From a checkpoint of a small masked image model.
Training: adamw at rate 0.0029, 15500 steps.
Rows from block 2 of the encoder of a small masked image model, named by matrix and row number. Rows with one number belong to one neuron. Each number is 200 + 30 x the weight over its row's rms, rounded and kept within 0 to 999. All counts start at 0.
After each neuron's rows are labels from the 100 images, of 14848, where the neuron reaches its highest value: "top examples" is what is common among them. Only what is clearly more common there than usual is listed. The data: reaction-diffusion patterns (Gray-Scott).
# fc1: MLP up (encoder.blocks.2.mlp.fc1.weight, 384x128), inputs 0-127
# fc2: MLP down (encoder.blocks.2.mlp.fc2.weight, 128x384, transposed), outputs 0-127

fc1.130,174,202,191,199,214,202,211,211,243,211,151,244,205,216,227,215,196,181,124,229,213,240,217,217,196,203,161,222,207,170,214,234,213,191,193,180,163,192,202,282,258,194,264,182,248,183,168,180,167,214,140,144,177,195,247,222,206,175,148,219,204,211,241,179,149,150,226,202,143,267,254,176,206,278,190,189,196,154,223,164,207,230,186,162,192,198,227,211,215,208,187,234,188,174,204,246,186,200,143,189,207,207,168,142,220,178,241,220,221,186,174,176,199,162,200,182,187,196,193,190,179,220,244,197,166,202,202,224
fc2.130,202,199,177,204,240,176,199,152,202,127,150,179,190,229,211,165,206,165,174,193,167,166,182,196,289,178,167,200,163,216,148,229,189,205,203,262,207,173,180,150,248,194,267,216,177,176,206,203,231,236,204,202,224,167,196,298,216,171,221,185,187,221,250,200,188,191,209,199,206,179,189,214,206,179,215,244,194,187,206,200,189,211,218,221,177,208,178,196,239,211,200,207,209,183,182,216,201,237,215,257,185,192,209,225,200,272,198,196,263,182,200,188,206,244,163,181,212,196,231,155,172,215,184,277,223,228,125,170
top examples: feed 0.039 kill 0.058; embossed

fc1.251,181,209,110,187,207,197,211,185,175,183,138,248,149,226,187,159,193,183,190,219,181,230,241,225,142,234,234,153,200,205,262,211,225,215,162,210,206,208,183,197,212,235,227,241,212,228,169,184,173,201,241,212,201,194,188,208,153,176,172,166,173,267,202,198,196,160,188,188,157,184,241,177,226,179,201,158,223,156,185,177,194,257,196,193,169,216,218,187,221,170,235,166,180,174,189,157,198,204,201,196,239,254,168,208,229,181,228,203,193,183,249,168,256,126,170,242,247,232,182,207,181,227,178,237,169,214,231,174
fc2.251,166,203,205,222,182,214,215,232,212,193,215,186,203,174,247,193,221,215,144,180,207,185,211,208,208,163,188,179,282,233,199,231,190,255,130,185,148,226,245,206,185,182,229,212,205,183,188,199,121,176,195,242,226,210,203,227,199,192,188,231,211,220,171,227,172,265,231,207,154,161,204,238,182,231,207,184,105,246,181,243,178,156,217,179,233,197,206,202,202,187,198,217,190,196,169,174,223,184,304,232,219,175,219,175,193,189,211,168,175,238,195,169,221,233,146,161,241,184,188,183,212,221,185,221,178,245,189,210
top examples: feed 0.03 kill 0.062; feed 0.026 kill 0.059; feed 0.034 kill 0.0618

fc1.149,207,227,176,196,222,161,251,172,130,249,192,214,173,172,216,206,198,186,294,211,226,220,232,195,218,203,201,205,192,221,250,162,243,202,174,230,213,207,168,212,185,141,168,148,259,201,207,183,184,199,183,207,267,194,235,243,145,160,156,225,169,268,176,186,161,174,175,257,199,248,161,180,171,219,216,201,186,152,222,198,173,175,225,165,221,197,192,169,207,183,175,242,176,186,152,206,215,217,228,191,181,195,235,251,212,237,189,200,226,163,220,197,249,209,219,209,187,197,204,128,216,211,168,197,198,177,196,209
fc2.149,212,166,275,224,208,160,142,196,202,209,191,201,209,186,203,202,198,167,194,237,117,183,157,157,197,183,241,224,228,116,221,223,184,184,230,196,236,192,161,214,255,217,209,202,221,148,196,196,229,192,227,212,176,216,175,226,196,281,190,205,267,192,226,158,236,189,269,176,206,199,218,242,239,164,166,180,175,203,200,183,218,220,189,243,193,164,174,194,209,188,189,201,220,236,195,201,209,205,180,201,205,201,213,244,160,174,176,232,179,182,187,180,110,146,204,199,210,229,208,214,177,229,201,273,195,226,214,213
top examples: dark

fc1.138,234,216,209,199,270,191,199,261,162,174,141,218,227,177,230,154,171,179,217,214,254,227,211,168,175,190,238,113,181,190,186,200,193,131,178,200,217,202,191,218,179,196,259,190,165,201,226,215,196,209,253,179,206,184,139,220,155,209,206,243,206,204,215,178,195,206,195,187,157,263,170,139,176,246,237,258,172,212,213,199,195,213,210,179,176,203,205,204,196,162,205,137,188,199,234,218,226,169,178,234,206,251,162,186,215,167,238,194,196,130,223,207,191,161,218,229,233,217,232,197,202,223,219,214,188,213,191,145
fc2.138,158,197,247,195,165,178,197,178,209,200,247,214,168,198,204,267,226,246,186,200,175,190,192,222,168,236,172,267,242,193,171,183,208,232,193,164,192,157,237,230,198,194,198,180,232,199,174,172,178,198,182,185,182,203,255,175,204,172,189,121,174,201,198,225,236,209,220,208,218,198,227,230,199,164,194,154,226,112,192,182,214,223,181,246,223,242,195,198,210,182,200,292,193,154,218,212,154,215,204,164,212,175,240,211,199,225,180,211,155,267,182,194,202,205,201,168,153,200,144,234,194,209,188,157,171,143,230,242
top examples: feed 0.03 kill 0.062; feed 0.026 kill 0.059

fc1.65,193,195,209,173,156,146,190,206,152,217,213,281,259,197,225,182,202,197,206,214,218,194,200,177,154,227,174,160,198,178,189,225,197,151,203,177,151,281,202,190,207,145,237,199,169,186,240,207,171,242,161,272,208,225,152,209,175,212,155,214,208,229,218,174,227,206,199,217,168,186,188,205,237,144,214,185,185,216,178,234,172,216,237,183,180,221,159,203,159,241,226,216,188,218,212,180,176,261,173,179,187,241,222,193,207,228,221,178,207,213,233,141,218,215,229,199,233,149,197,223,180,291,207,223,179,182,181,164
fc2.65,261,215,176,218,238,183,220,181,186,187,251,168,184,213,205,240,224,217,202,188,178,168,191,144,236,191,177,231,223,215,235,177,219,178,181,132,208,180,195,237,239,239,246,179,236,267,184,198,238,195,193,158,231,174,185,217,199,210,236,158,177,211,179,175,147,191,188,177,256,214,202,178,164,196,258,181,170,180,240,162,226,162,184,204,150,198,233,179,183,192,165,173,200,183,194,219,192,157,220,218,205,264,188,205,150,219,242,230,191,180,181,254,171,188,209,186,224,289,192,169,222,154,196,234,193,163,154,225
top examples: stretched

fc1.324,190,214,215,212,206,191,207,164,204,184,165,226,181,232,188,155,209,156,176,150,223,196,219,213,336,202,215,248,203,196,138,161,186,153,204,196,258,217,192,249,181,194,213,175,103,186,204,172,211,186,237,210,184,193,204,169,238,202,186,195,159,212,188,200,175,206,200,213,185,225,186,180,206,194,213,192,199,185,194,174,177,181,190,200,206,261,198,167,228,228,226,211,181,183,236,158,199,221,184,236,243,236,161,205,223,164,246,236,209,279,184,182,201,193,201,211,185,174,219,254,213,202,217,276,167,211,220,236
fc2.324,183,221,191,192,166,211,192,208,182,150,196,195,193,171,235,226,186,224,205,192,164,196,164,224,85,217,161,198,170,225,284,220,232,232,207,211,183,255,197,174,187,186,355,184,231,194,189,225,201,224,186,219,214,159,177,255,199,213,195,218,211,183,198,209,252,239,243,182,202,231,207,208,224,170,185,208,215,260,178,184,195,155,227,175,221,153,202,215,223,134,205,202,178,202,215,199,222,178,193,178,166,189,206,195,216,229,218,179,177,194,171,199,189,210,202,218,161,169,201,199,189,184,168,188,246,210,182,215
top examples: dark

fc1.70,167,233,226,167,200,136,256,142,200,197,181,231,189,212,179,207,183,184,163,152,177,172,220,169,240,180,199,207,242,228,222,179,190,249,191,232,214,190,191,226,194,209,215,212,220,208,217,233,184,286,156,184,273,200,197,216,231,219,172,202,196,218,171,181,188,217,170,186,169,254,178,199,188,192,215,212,210,200,269,200,183,215,190,214,239,177,210,140,179,195,140,197,187,184,209,247,217,142,198,233,226,204,208,177,146,192,209,256,250,212,227,178,209,207,203,257,139,186,216,184,193,187,215,165,103,184,200,191
fc2.70,217,189,208,163,192,223,228,229,226,197,156,174,216,211,265,178,232,204,219,242,195,200,177,225,250,220,204,174,222,209,208,247,186,174,214,214,197,175,219,216,134,189,229,218,184,189,178,255,156,216,246,245,200,187,188,190,119,193,189,182,211,194,209,214,176,176,201,201,202,110,191,184,198,178,188,181,131,205,225,226,197,170,234,202,165,233,182,201,180,261,242,228,192,216,201,192,156,190,227,171,202,132,163,205,192,275,196,197,229,171,186,202,217,196,211,222,198,135,234,267,200,228,251,197,151,226,249,187
top examples: feed 0.062 kill 0.061; feed 0.022 kill 0.051

fc1.248,197,221,195,182,135,189,214,176,211,216,181,173,157,181,226,132,177,143,200,252,263,252,239,180,168,197,216,227,229,225,174,222,164,192,178,224,201,191,246,213,206,219,199,199,197,182,182,169,177,224,160,196,225,191,186,220,201,143,229,171,227,229,203,200,160,211,184,179,216,263,224,180,241,243,225,185,204,153,242,152,192,190,137,192,175,230,214,156,193,215,185,235,169,202,202,227,221,166,144,155,276,187,153,116,250,181,192,207,204,184,208,191,155,207,212,211,180,222,184,188,185,229,235,207,205,191,157,209
fc2.248,260,245,206,233,286,224,195,175,168,205,241,186,195,287,212,229,216,183,188,212,205,216,197,210,152,181,167,166,185,196,215,181,182,195,183,166,185,212,216,247,183,221,248,177,195,206,158,203,232,191,211,219,200,173,194,236,152,198,202,227,188,202,229,208,221,205,185,178,190,175,193,224,170,150,232,211,222,249,175,180,202,167,169,181,248,190,206,202,223,163,210,165,175,203,173,134,161,206,213,288,191,160,236,209,221,238,215,178,229,210,212,186,203,137,155,161,186,159,211,136,167,188,222,150,201,243,184,247
top examples: feed 0.022 kill 0.051; feed 0.018 kill 0.051

fc1.67,293,196,251,185,172,179,226,221,241,219,212,181,221,212,187,182,152,169,186,183,206,237,229,192,206,226,173,198,250,195,192,188,194,242,233,248,217,176,152,175,185,168,187,108,210,127,222,184,209,232,211,175,243,229,184,245,196,201,156,222,239,168,205,165,181,203,226,272,236,250,147,176,201,184,168,251,231,177,223,184,179,225,147,189,204,193,200,215,180,231,176,206,155,228,200,242,198,220,184,193,189,211,183,153,142,210,203,179,269,180,184,189,208,224,213,202,175,175,223,212,244,199,171,186,197,192,224,198
fc2.67,166,224,187,188,127,186,211,231,205,211,183,201,140,197,209,242,251,180,217,232,207,152,215,186,185,262,200,180,195,232,201,202,188,215,213,182,199,181,151,242,188,213,204,165,193,212,206,188,211,186,216,163,208,193,214,182,237,198,170,203,216,170,182,196,186,251,229,221,170,202,174,187,199,199,268,230,148,235,213,210,203,129,282,236,230,196,185,197,194,194,157,178,193,255,193,141,156,176,170,163,239,194,196,197,174,170,194,203,227,248,202,221,216,212,278,161,238,146,245,137,202,183,199,213,231,220,169,253
top examples: embossed; feed 0.03 kill 0.062

fc1.246,199,192,267,231,218,188,196,246,157,214,231,232,163,235,195,195,190,194,171,212,190,211,199,184,209,210,208,173,194,162,268,245,201,191,246,201,205,210,189,225,218,201,178,132,282,126,191,200,233,243,223,178,192,211,198,226,211,190,110,218,245,222,206,135,205,164,188,228,235,204,188,217,148,206,220,200,210,171,240,190,200,276,210,231,189,193,211,209,190,230,163,167,182,226,190,212,189,203,125,182,198,171,204,196,125,201,187,216,226,212,206,212,191,169,165,183,176,196,184,210,163,198,155,170,188,201,232,266
fc2.246,222,184,179,178,187,184,194,166,280,218,240,170,201,130,208,209,163,169,216,206,224,186,173,184,136,195,206,161,223,188,126,125,182,170,182,221,171,195,223,235,248,225,218,180,163,197,243,231,212,145,172,167,238,197,206,213,243,200,240,176,196,204,210,202,239,233,198,182,214,170,187,176,286,175,222,185,184,196,237,209,134,202,173,220,179,210,171,229,173,212,220,254,221,203,218,233,213,223,211,222,234,184,191,245,195,166,177,186,214,214,215,214,216,235,272,197,198,192,229,208,250,213,236,195,180,164,192,150
top examples: feed 0.022 kill 0.051

fc1.364,212,197,186,188,181,191,194,209,235,169,244,209,216,179,243,190,224,162,232,209,221,246,183,178,188,232,124,206,189,195,231,223,195,199,181,165,199,210,237,219,245,214,208,212,196,141,170,196,204,190,255,138,182,197,151,213,221,168,170,144,220,281,217,156,245,192,232,211,199,203,225,198,257,229,186,208,219,155,200,170,194,223,149,198,198,220,141,203,202,201,175,179,189,169,261,165,233,258,229,182,139,182,165,216,204,146,248,225,224,142,206,153,222,170,185,184,193,176,239,211,231,210,231,168,194,214,232,216
fc2.364,196,193,217,155,180,235,195,179,181,183,231,191,212,179,192,209,233,188,196,248,233,194,193,210,193,239,192,202,237,206,156,224,190,229,173,153,240,197,226,194,219,249,255,214,221,155,175,195,250,269,196,251,227,162,170,238,170,211,177,197,213,185,219,179,196,209,152,186,146,159,230,209,237,240,189,218,253,203,204,237,179,205,229,202,180,211,154,221,209,228,170,137,190,189,216,169,226,208,228,167,179,195,243,202,198,130,217,255,210,133,238,216,217,168,197,155,209,218,193,123,203,196,182,174,194,159,239,131
top examples: feed 0.03 kill 0.062; feed 0.058 kill 0.065

fc1.91,212,252,209,252,185,192,256,177,223,209,168,195,181,238,188,199,136,181,182,193,185,178,242,166,216,263,172,210,219,195,199,174,140,223,138,201,203,248,173,232,229,226,211,189,196,224,180,215,218,220,171,195,201,210,192,224,211,184,216,271,200,207,148,148,175,174,142,240,224,223,206,191,178,156,192,193,171,203,275,188,191,198,192,184,162,204,213,223,190,176,185,202,177,179,231,217,201,209,201,179,196,218,134,217,249,186,225,209,201,121,158,187,155,257,208,160,159,190,229,188,229,183,149,139,210,161,213,175
fc2.91,179,166,154,140,203,201,204,192,181,187,262,243,270,209,201,153,209,201,183,203,199,214,197,146,171,206,166,199,179,221,170,239,232,176,221,204,161,146,231,183,222,186,206,203,223,209,230,174,156,193,132,221,179,186,224,218,214,200,184,191,179,177,269,194,180,199,234,212,184,207,187,230,278,198,221,207,191,228,175,183,188,170,222,180,166,234,160,185,173,178,221,225,229,185,199,215,220,154,161,167,250,244,226,187,193,203,229,176,189,213,191,226,204,115,244,227,205,245,180,206,212,233,275,245,219,228,216,259
top examples: feed 0.039 kill 0.058

fc1.341,204,221,213,211,160,159,240,191,180,167,209,235,194,198,245,197,235,170,234,222,187,165,198,159,184,198,262,215,258,189,230,175,160,249,144,218,159,178,184,207,277,225,168,211,211,220,183,213,176,208,215,212,244,213,206,209,193,172,152,214,234,233,162,178,219,143,186,200,237,241,225,194,169,198,230,199,227,216,241,231,189,220,183,203,154,157,206,196,161,141,146,200,189,163,161,180,255,191,225,167,216,262,162,216,202,188,216,220,220,196,201,185,183,176,245,203,204,165,217,142,182,194,115,187,175,180,222,219
fc2.341,212,200,246,170,207,223,180,206,155,183,189,210,164,188,197,211,184,204,202,201,218,192,260,135,297,204,195,205,183,206,169,149,176,235,180,200,176,200,200,229,185,218,174,189,159,201,212,170,195,213,230,272,236,195,155,245,155,248,194,263,203,175,187,175,157,164,177,216,165,189,220,198,246,244,196,230,158,161,204,215,200,168,258,189,220,232,198,193,207,187,196,199,232,205,266,235,156,168,211,190,156,219,213,240,196,174,207,208,188,162,137,176,203,166,203,251,210,240,206,187,236,231,197,154,251,234,173,206
top examples: feed 0.062 kill 0.061

fc1.170,181,200,220,173,219,210,190,123,149,228,167,187,160,155,162,251,183,167,151,202,194,216,239,164,194,186,243,257,236,195,245,225,197,232,200,256,181,171,132,259,198,248,213,174,198,176,182,149,220,239,147,217,216,187,257,204,168,213,207,215,183,260,202,197,154,181,218,201,238,208,207,216,192,166,174,179,188,191,231,214,160,199,232,188,194,159,238,175,235,230,213,250,184,165,245,215,224,207,255,165,210,210,183,222,183,185,174,169,233,162,211,199,201,139,221,217,197,220,173,154,173,211,193,167,188,213,194,195
fc2.170,202,222,178,272,172,194,208,289,267,174,232,214,261,246,216,160,181,277,234,200,223,189,190,197,212,228,153,158,163,191,170,176,167,180,194,174,209,234,229,140,153,148,165,206,193,212,250,231,207,201,246,191,211,224,205,179,217,205,184,197,204,137,230,191,212,235,183,213,163,198,199,186,205,216,225,194,201,209,174,203,204,228,202,200,149,203,175,213,168,163,211,149,214,195,100,178,207,200,171,228,223,230,206,191,203,171,238,203,173,201,199,210,192,261,187,151,184,168,188,241,218,210,205,197,187,182,234,185
top examples: feed 0.039 kill 0.058

fc1.189,228,211,220,190,163,199,201,239,251,197,172,215,225,239,226,179,246,141,182,183,202,256,223,221,226,172,213,188,188,182,217,189,178,191,160,232,163,247,213,200,221,195,204,191,215,170,213,173,129,194,222,232,226,212,235,179,178,196,83,219,240,198,160,214,204,183,225,195,134,278,236,190,247,215,226,173,210,217,183,207,191,206,194,160,185,234,190,196,189,234,181,235,195,210,194,213,221,175,253,179,261,159,214,159,206,225,219,175,206,201,226,152,170,177,156,162,235,187,226,185,147,202,176,154,181,213,229,178
fc2.189,263,209,232,204,228,208,237,169,186,188,181,204,171,179,182,229,137,200,210,195,199,170,187,215,197,225,214,176,189,204,184,224,224,195,205,198,238,240,160,221,201,226,243,130,202,239,209,201,257,229,211,169,245,206,206,195,190,149,254,204,198,213,192,98,187,153,209,214,200,181,196,199,126,178,202,200,191,179,268,194,259,192,222,237,208,212,172,198,202,185,162,186,153,233,193,215,187,215,134,222,187,220,191,233,144,226,227,260,185,180,199,238,174,200,190,204,166,211,179,224,217,131,242,227,231,180,170,243
top examples: feed 0.03 kill 0.057

fc1.12,170,215,166,218,163,200,213,165,182,203,182,179,226,201,148,153,194,186,219,211,186,247,208,222,213,197,180,222,214,189,220,156,182,177,173,234,175,173,171,215,216,179,224,204,155,217,163,215,182,196,166,211,225,207,206,154,310,229,204,158,218,203,176,167,264,202,217,233,176,226,176,179,222,181,204,201,210,297,183,159,198,231,249,208,204,193,225,208,234,266,208,192,196,162,207,185,198,238,181,207,200,152,123,199,202,206,213,231,208,144,195,211,166,206,140,204,208,266,204,237,189,198,203,279,216,213,218,196
fc2.12,222,176,251,166,197,227,189,209,234,191,209,219,193,211,197,225,176,258,175,219,221,204,134,233,244,169,227,203,203,201,239,160,278,208,145,227,183,198,176,184,150,199,132,183,251,191,250,187,170,205,135,202,180,211,181,254,199,193,191,240,186,198,222,179,267,165,224,188,210,155,241,186,243,222,227,203,172,138,211,190,188,135,208,172,183,267,160,192,272,207,216,194,198,231,222,206,224,193,244,186,186,239,241,211,197,193,220,162,234,190,190,200,182,189,229,221,198,167,192,168,224,174,223,192,214,177,208,229
top examples: dark; feed 0.078 kill 0.061

fc1.305,201,243,157,153,176,68,184,178,183,191,141,193,150,209,197,199,210,181,167,230,190,172,167,182,155,177,225,255,247,205,189,205,224,222,198,245,235,215,212,253,206,224,247,215,239,197,195,214,205,246,245,207,151,201,217,200,207,196,189,202,209,182,217,195,166,162,215,269,197,212,147,190,220,234,184,195,212,182,257,198,138,221,187,185,164,166,201,144,193,213,136,221,217,202,230,225,217,200,212,209,200,183,191,195,206,172,228,253,218,205,225,192,168,209,214,245,164,241,217,153,215,213,208,225,222,195,221,195
fc2.305,228,175,194,214,238,203,177,173,168,197,205,227,245,209,140,182,208,234,168,175,195,251,184,193,293,182,189,191,181,181,169,183,206,137,226,174,160,182,150,203,217,238,162,203,251,183,263,213,201,177,180,226,220,189,232,182,228,199,218,257,216,189,198,155,176,194,191,199,282,189,194,203,211,167,232,173,183,184,187,145,206,160,206,211,219,188,164,202,244,228,185,167,219,226,225,132,186,250,186,158,236,245,225,246,200,214,164,239,183,216,140,224,205,190,223,207,242,191,211,249,207,198,190,233,234,183,211,162
top examples: stretched; feed 0.062 kill 0.061; palette: pastel; feed 0.039 kill 0.058

fc1.263,181,210,195,184,217,199,210,266,210,227,209,199,154,168,214,219,249,154,160,191,170,197,193,229,240,194,215,156,182,170,191,210,216,262,155,168,201,179,231,215,212,207,205,169,96,216,207,187,158,227,235,176,198,199,227,205,215,181,198,219,246,224,234,181,166,201,240,229,240,173,227,186,173,234,200,225,184,196,183,172,198,228,246,213,196,212,195,183,263,143,198,182,180,170,217,292,184,184,204,171,237,208,234,211,201,173,188,159,222,204,146,182,196,232,220,192,241,178,205,123,181,217,202,247,205,153,144,180
fc2.263,241,204,192,186,151,166,180,180,221,190,159,212,259,186,224,187,218,258,214,202,236,244,166,196,180,160,204,241,112,186,225,166,210,174,194,244,213,212,185,206,184,195,292,199,217,200,176,185,201,198,183,235,240,189,201,209,211,204,196,198,196,219,190,215,177,205,125,177,197,248,179,219,197,220,217,196,207,198,262,223,222,240,226,170,110,149,207,252,238,200,177,237,158,191,195,181,160,229,207,227,173,198,206,189,179,201,213,235,153,254,252,166,193,170,138,217,190,197,195,230,199,204,205,182,243,213,245,206
top examples: feed 0.022 kill 0.051; feed 0.018 kill 0.051

fc1.331,188,233,251,214,188,187,176,204,181,160,200,217,137,218,195,193,202,223,155,218,239,195,198,210,229,218,148,204,205,193,210,212,211,164,165,188,210,259,176,243,255,186,212,192,180,196,266,164,193,233,194,181,212,248,188,198,165,199,197,225,203,240,209,201,199,179,252,191,145,196,219,177,213,217,253,186,200,162,204,153,178,233,177,181,199,239,230,164,172,271,190,180,214,164,232,225,150,173,172,172,226,142,245,163,233,203,186,202,205,206,203,223,197,226,263,188,160,130,168,135,191,282,222,184,193,207,222,221
fc2.331,246,234,207,226,133,203,189,228,244,163,232,184,164,137,162,203,260,261,208,231,199,176,192,211,274,174,242,229,189,194,183,211,240,208,244,237,186,251,245,136,182,215,234,227,173,186,229,176,180,193,208,205,193,220,188,208,207,202,214,255,209,173,203,208,208,192,183,205,162,198,216,165,207,208,173,220,196,166,172,148,220,198,219,188,210,146,184,185,202,264,183,185,208,221,185,199,223,184,173,176,143,226,226,162,181,189,184,162,207,165,191,235,199,250,141,245,162,146,200,218,202,218,265,228,209,185,213,161
top examples: feed 0.022 kill 0.051; feed 0.018 kill 0.051

fc1.274,199,236,161,172,155,186,165,222,170,216,247,194,170,241,184,147,189,191,237,240,201,196,215,207,185,201,217,152,220,140,238,223,218,239,130,228,229,232,227,215,214,164,235,207,166,272,181,175,187,191,239,144,189,229,178,239,187,179,194,203,162,201,179,242,206,138,194,163,158,222,215,134,185,162,202,158,202,225,185,187,196,239,192,198,167,205,171,195,173,199,187,170,203,202,201,151,200,156,177,218,206,265,208,191,278,207,250,192,211,185,222,204,214,201,224,190,183,214,216,192,211,247,149,203,164,246,244,227
fc2.274,157,238,180,227,189,234,217,205,247,218,198,160,252,179,231,202,202,186,181,183,219,246,218,174,160,258,229,227,189,217,194,189,185,229,135,209,184,144,179,174,154,191,214,199,224,251,137,177,141,144,163,250,166,223,210,185,226,215,208,170,183,224,122,258,198,200,251,206,190,184,185,254,184,183,217,171,138,174,201,218,210,194,191,210,217,174,194,195,178,165,214,249,186,181,190,247,202,184,252,212,252,213,192,225,229,206,196,158,251,234,187,201,180,201,157,208,236,149,195,191,231,207,170,211,221,233,193,180
top examples: dark

fc1.357,166,241,244,192,170,186,182,203,275,230,235,195,161,212,236,198,155,205,175,186,258,176,217,226,242,202,158,198,187,186,160,180,200,155,178,232,258,217,205,269,235,148,152,172,210,182,262,205,203,227,172,173,220,212,240,228,167,179,215,224,237,217,222,169,198,214,219,166,202,241,190,156,181,218,205,197,188,203,202,212,155,232,223,182,189,204,240,187,171,197,191,183,175,259,179,186,128,209,234,200,179,122,195,217,181,236,185,222,209,189,180,246,209,266,193,204,192,217,210,197,223,210,218,202,165,145,156,245
fc2.357,232,194,197,199,157,201,222,186,219,92,179,214,239,187,199,157,188,261,102,214,162,203,201,216,236,178,227,191,171,212,253,204,157,236,212,165,144,209,232,184,176,224,252,217,218,207,175,219,178,189,239,229,226,114,232,243,179,205,224,215,202,210,263,197,225,200,181,201,172,181,172,214,193,218,201,160,172,187,208,195,198,156,212,177,196,175,232,211,210,195,234,158,198,192,179,187,222,213,202,208,229,254,239,229,192,164,175,252,195,194,212,252,208,194,148,207,179,202,170,188,214,187,196,274,190,220,207,212
top examples: feed 0.022 kill 0.051; pastel; feed 0.018 kill 0.051

fc1.122,187,200,210,221,175,229,162,180,220,212,215,184,225,201,209,230,135,213,130,212,186,257,256,238,230,236,210,222,197,200,208,200,204,207,210,224,215,219,122,207,225,197,180,152,190,168,206,108,193,212,144,245,195,225,219,217,190,194,155,145,169,230,204,188,249,212,215,184,216,222,184,212,219,193,216,139,254,179,196,184,186,203,193,183,186,218,169,180,245,272,193,218,188,187,158,231,147,192,199,138,182,223,218,162,195,200,206,154,214,183,188,174,217,209,175,149,191,212,156,194,207,240,199,158,216,198,214,277
fc2.122,208,157,172,160,189,148,200,229,216,191,223,215,180,174,179,193,180,192,242,172,254,128,189,227,168,177,197,187,197,202,161,194,220,170,249,230,195,192,255,195,165,147,207,190,208,204,220,202,162,172,253,216,197,123,180,201,223,180,192,246,205,178,260,208,195,189,172,208,138,202,190,215,163,192,217,226,177,215,159,213,199,236,229,203,231,190,233,204,213,191,261,157,175,296,240,204,197,224,202,247,268,171,202,237,195,209,181,169,214,242,210,249,217,205,158,258,168,186,178,192,181,212,199,214,160,193,201,167
top examples: feed 0.022 kill 0.051; feed 0.039 kill 0.058

fc1.116,208,203,271,211,194,187,184,169,235,185,157,215,261,220,190,177,152,162,224,235,175,168,219,163,235,224,153,200,222,143,152,161,176,245,152,272,132,219,226,230,200,199,218,229,217,194,242,219,175,212,224,232,218,236,243,212,149,201,182,187,187,180,201,154,217,226,254,169,216,190,258,204,224,161,211,183,222,189,205,225,177,217,201,240,161,239,185,203,213,154,188,208,201,228,180,211,186,223,195,151,149,169,187,206,214,163,196,215,215,140,153,194,164,229,237,217,166,212,184,198,233,227,173,253,189,209,181,205
fc2.116,179,221,176,201,184,216,202,176,271,225,196,167,209,176,176,179,177,167,204,203,192,194,229,215,256,172,215,158,214,230,175,245,242,131,182,174,144,156,242,178,209,154,234,235,191,184,160,195,192,159,210,253,280,195,228,266,178,151,234,195,207,251,181,189,169,188,210,196,180,211,231,133,225,230,241,216,210,206,189,194,203,150,150,163,244,245,193,196,178,179,174,266,214,195,238,186,212,209,199,223,218,210,228,188,214,199,245,219,165,209,199,172,177,220,206,188,173,211,198,197,201,228,168,228,249,142,200,225
top examples: dark

fc1.119,151,187,273,209,141,190,208,176,211,222,177,212,138,230,235,182,200,185,167,139,248,213,212,168,201,214,256,169,163,196,148,218,203,197,192,198,221,198,229,200,235,194,265,200,190,216,185,186,167,189,174,205,189,213,198,148,175,189,216,250,199,189,123,185,227,205,254,243,213,239,221,214,223,202,184,178,230,184,197,159,191,200,200,223,235,225,227,165,243,248,216,190,161,240,244,152,192,155,200,178,188,236,180,210,225,198,223,208,242,221,212,173,170,221,242,207,201,263,238,246,226,166,200,226,182,270,194,218
fc2.119,181,232,215,181,166,241,205,223,254,197,190,199,229,189,211,214,182,238,191,223,137,233,172,218,207,194,190,214,139,174,177,215,221,197,157,159,212,232,182,221,220,190,231,192,232,201,218,168,196,172,224,233,220,207,162,252,209,152,167,214,211,222,259,205,241,193,193,158,217,195,157,119,202,154,213,235,211,192,274,201,257,190,217,170,205,151,218,215,182,170,142,150,168,230,172,266,215,195,219,210,193,189,182,216,188,201,236,168,165,188,215,223,215,156,223,200,178,154,200,177,135,226,131,206,203,154,183,204
top examples: embossed; stretched

fc1.49,263,231,172,167,114,206,218,219,264,233,254,229,196,205,240,195,197,206,229,196,208,182,229,194,192,233,179,178,161,180,190,180,165,142,166,192,216,211,270,206,209,151,188,195,191,222,164,179,173,213,193,134,206,286,208,200,201,205,174,152,233,229,212,204,206,182,204,189,132,227,246,168,232,253,216,230,203,209,192,213,218,205,222,209,230,210,153,209,157,196,150,199,177,230,180,159,165,215,164,208,158,211,193,180,206,212,211,244,203,214,223,198,190,228,182,189,118,216,224,189,208,216,197,141,186,206,224,226
fc2.49,168,206,235,233,217,203,213,151,181,149,168,218,230,247,162,164,160,187,186,196,174,219,205,205,232,139,252,224,211,204,218,195,185,228,208,211,126,187,115,177,214,197,221,215,179,213,214,195,205,150,217,192,217,247,214,194,178,177,190,203,202,198,212,199,153,226,204,208,283,250,193,242,190,174,210,155,163,175,194,228,209,219,129,221,208,188,239,198,245,162,236,207,204,187,225,189,196,205,174,175,218,215,148,236,211,175,194,186,200,232,139,240,186,218,217,225,281,160,188,278,207,188,184,196,215,175,188,219
top examples: feed 0.03 kill 0.057